config.yaml
arch: "tdnn"
n_mels: 40
hop_length: 160
spec_augment: true
win_length: 400
targets: ["note", "pitch class"]
norm: "batchnorm"
stem: "single"
shampoo_beta: 0.999
precondition_frequency: 16
batch_size: 384
lr_schedule: "poly"
final_lr_fraction: 0.05
Rows from block 7 of a small sound classifier, named by matrix and row number. Each number is 128 + 32 x the weight over its row's rms, rounded and kept within 0 to 255. All counts start at 0.
After each channel's rows are labels from the 100 clips, of 14848, where the channel reaches its highest value: "responds to" is what is common among them. Only what is clearly more common there than usual is listed. The data: single notes of 20 synthesised instruments.
# conv: pointwise conv (model.blocks.7.conv.weight, 256x256x1), inputs 86-171

conv.150 [100 109 138 146 112 159  87  87 146  95 163 133  92 116 168  98  89 168 167 138 147  97  85 136 160 157 114 204 177  62 109 160 138  82 142  64  66 120 164 131  98 142 148 133 131 112 163 180 103 109 147  65 130 155 132 118 149 154 164 154 120 136 139 130 117 179 162 111 124 137 126 123  96 114 153 148 103 204 140 174 160 174  79  60  77 168]
responds to: octave 4; G#; note: G#4

conv.5 [146 190 122 164 168 222 100 119 111 128 106 167 119 130 160 136 124 189 113 100 110  84 145 113 165 130 141 119 100 109 194 106 147 193 124 131 152 109  66 137 110 177 119 153 110 138 122  80 158 126 155 114 155 132 118 109 132 137 163 118 121 113  74 112 160 137 121  74 143 233 130 191 114 105  92 102  89 124 134 151 175 140 173 110 155  98]
responds to: octave 4; F#; note: F#4; pitch class: D

conv.6 [121 124  72 110 151  84 143 181  90  92 132 134 102 141 166 117  81 155 125 139 137 116 111  82 118  91 149 130 140 105 100 104 148 112 121 163  98 151 151 128 126 113 141 115 172 134  70 114 195 100  68 199 116 163  73 138 128  77 118 157 110 169 137  96 143 149 151 115 125 147  70 125 183 124 129 156 157 104 181 153  96 125  82 112 130  95]
responds to: octave 4; D#; note: D#4

conv.90 [133 146 100 124 168 100 154  69 135 121  88 139 167 112 131 134 101 134 148 144 152 118 139 137 155 173  72 138 119 125 106 163  93 104 183 147  60 142 108  61 129 105 116 122 109 102 140 148 142 145 132 142 167 152 100 159 103 122 107 109 172 124 136 164 125  98 129 141 145 150 109 139  93 123  86 144 145 124 141 104 128 123 175 176 103 180]
responds to: F; note: F3; square lead

conv.247 [167  98 149 113  93 161 130 100 115 133 129 108  58 107 154 166 197 122 154 154 157 163 149 172 113 186 125 123 114 109 144 136 100 138 103 156 151 159 152 156 125 122 156 118 154 147  87  82 105 154 112 128 132 140  84  89  99 138 109 148 162 166 123  71 152 169 118 109 124 118 161 144 143 130 121 160 189 126 160 126 156 113 172 185 114 113]
responds to: B; note: B4; bass guitar-like; octave 1

conv.48 [171 194 117  81 142 103 120  98 205  95 164 137 163  80  98 122  66 124 152  63 113 130 169 165  89 121 116 174 145  79 105 170 159 103 106 110 147  92 134 119 181 138 122 191 159  74 166 146 185 111 146 134 140 182 142 131 142 159 156 129 153  83 152 137 107  89 167 129 125 105 124  78 140 167 181 114 116  43 123 107 138  99 148 129 160 103]
responds to: F; octave 5; note: F5

conv.62 [102  82 155 136  66 173 165 140 123 138 108  96  71 162 151  99 118 175 160 119 177  74 184 162  98 149  97 104  65 140 178 163 125 167 158 100  90  96 148 155 107  84 111  99  72  94 106 110  62  59 142 127 110 134 108 145 120  75 128 125  78 157 182  91 109 111  95 126 190 218 128 152 123 131 125 154  80  80 108 162 115 137  77 124 130 115]
responds to: octave 4; A; note: A4; mains hum

conv.253 [108 135 130 130 102 181  92  56 161  91 105 101 156  77 157 149 124 141  86 160 147 192 129 148 111 183 123 128 102 146 148 146 115 148  91 135 131  96 143 120  90  82 101 123 116 101 159  81 109 149  96 136 142 121 154 128 121 116  93 135 139  94 142 109 162 125 176 119 184  99  83 107 166 135  94 151 116 131 193  69  88 157 179 130 126 108]
responds to: octave 4; G#; note: F4; note: G#4

conv.162 [189 201 105 118 132 156 144 123  77 155 102 114 133 149 134 127  70 141  93 126 118 103 142 102 151 101 175  78 112 145 162 113 140 105 150 117 184 146 124 147  62  89 105 104 146 121  97 138 133 141 182 144 166 134 148  78 120 135 107 192 105 175 115 108 193 182 161 148 101 158 151  98 174  76  76  80 144 166 134  99  76 154 158  92 113  73]
responds to: F; octave 6; note: F6

conv.191 [162 112 116 150 174 145 184 118 122 116 101  98  94 125 111 111 115  77 128 124 106 125  85 126 145 161 159 136  88 143 164 134 143 102  99 172 107 127 175 142  52 145 132 130  74 106 159 124 162 121 218 177 141 114 118 115 102 185 108 124 121 151 111 123 141 130 114 150 147 152 159 144 137  82  59 122 120 123 210 103 104 130 131  73 162  71]
responds to: F; note: F5; octave 6; note: F6

conv.106 [151 104  95 123 101 120 124 138  70 186  82  81 133  82  94 181  63 151  84 109  70 123 119 195 138 140 135 144 150  91 140 177 111 150  90 167 133  91 155 134 112  95 135 101 180  63 143 156 136 149  56  44 147 145 121 161 130 103  81  84  95 103 135 162 135 138 138 142 115 139 106 136 186 175 171 112 128 170 144 129  92  95 104 124  87  97]
responds to: F; octave 3; note: F3; pitch class: D

conv.221 [113 105 136 191 178 108 132 152 212 136 121 183 135 146  81 174 117 134 115 117 114 114 101 126 122 153  73 107 104 117 114 140 136 134 115 117 148 121 119 130 129  92 133 168 128 123 103 108 131 114  88 121 155 135 123 130  95 109 114 153 186 164 140 164 179 133 156 118 163 142 182  98 101  60 156 113  87  87 148 162  96 139  43  97 102  46]
responds to: F; note: F3; bell-like

conv.126 [140 124 107 152 162 101 153  83 112  95 147 130 136 152 176 129 109  79 159 143 187 157 125 104 139 129 140 187 116 163 156 177 125 123 161 115 142 134 114 166 132  97 127 132 136 108  65  90 147 141 127 117 163 138  94 172 113 134 122 129 128 132 186  83 125 106 117  70 148 171 160 129 114 120 108 130  87 146 113 140 185 134  84  73  95 146]
responds to: B

conv.44 [109 120 177 152  81  58 198 124  69 168  77 112 165 139 112 147  90 175 123 160 160 155 110 126 114 167  93 149 120 126 115 145 127 144 118 141 175 109 164 176 133 135 139  47  74 102 141  82 207 123 142 125 119 111 135 135 152 169 103 174 148 124 111 161 159 120 144 124 167 134 160 137  98 134 121 108  70 148 134 132  93 104 165  91 118 103]
responds to: F; note: F5; octave 1; bass guitar-like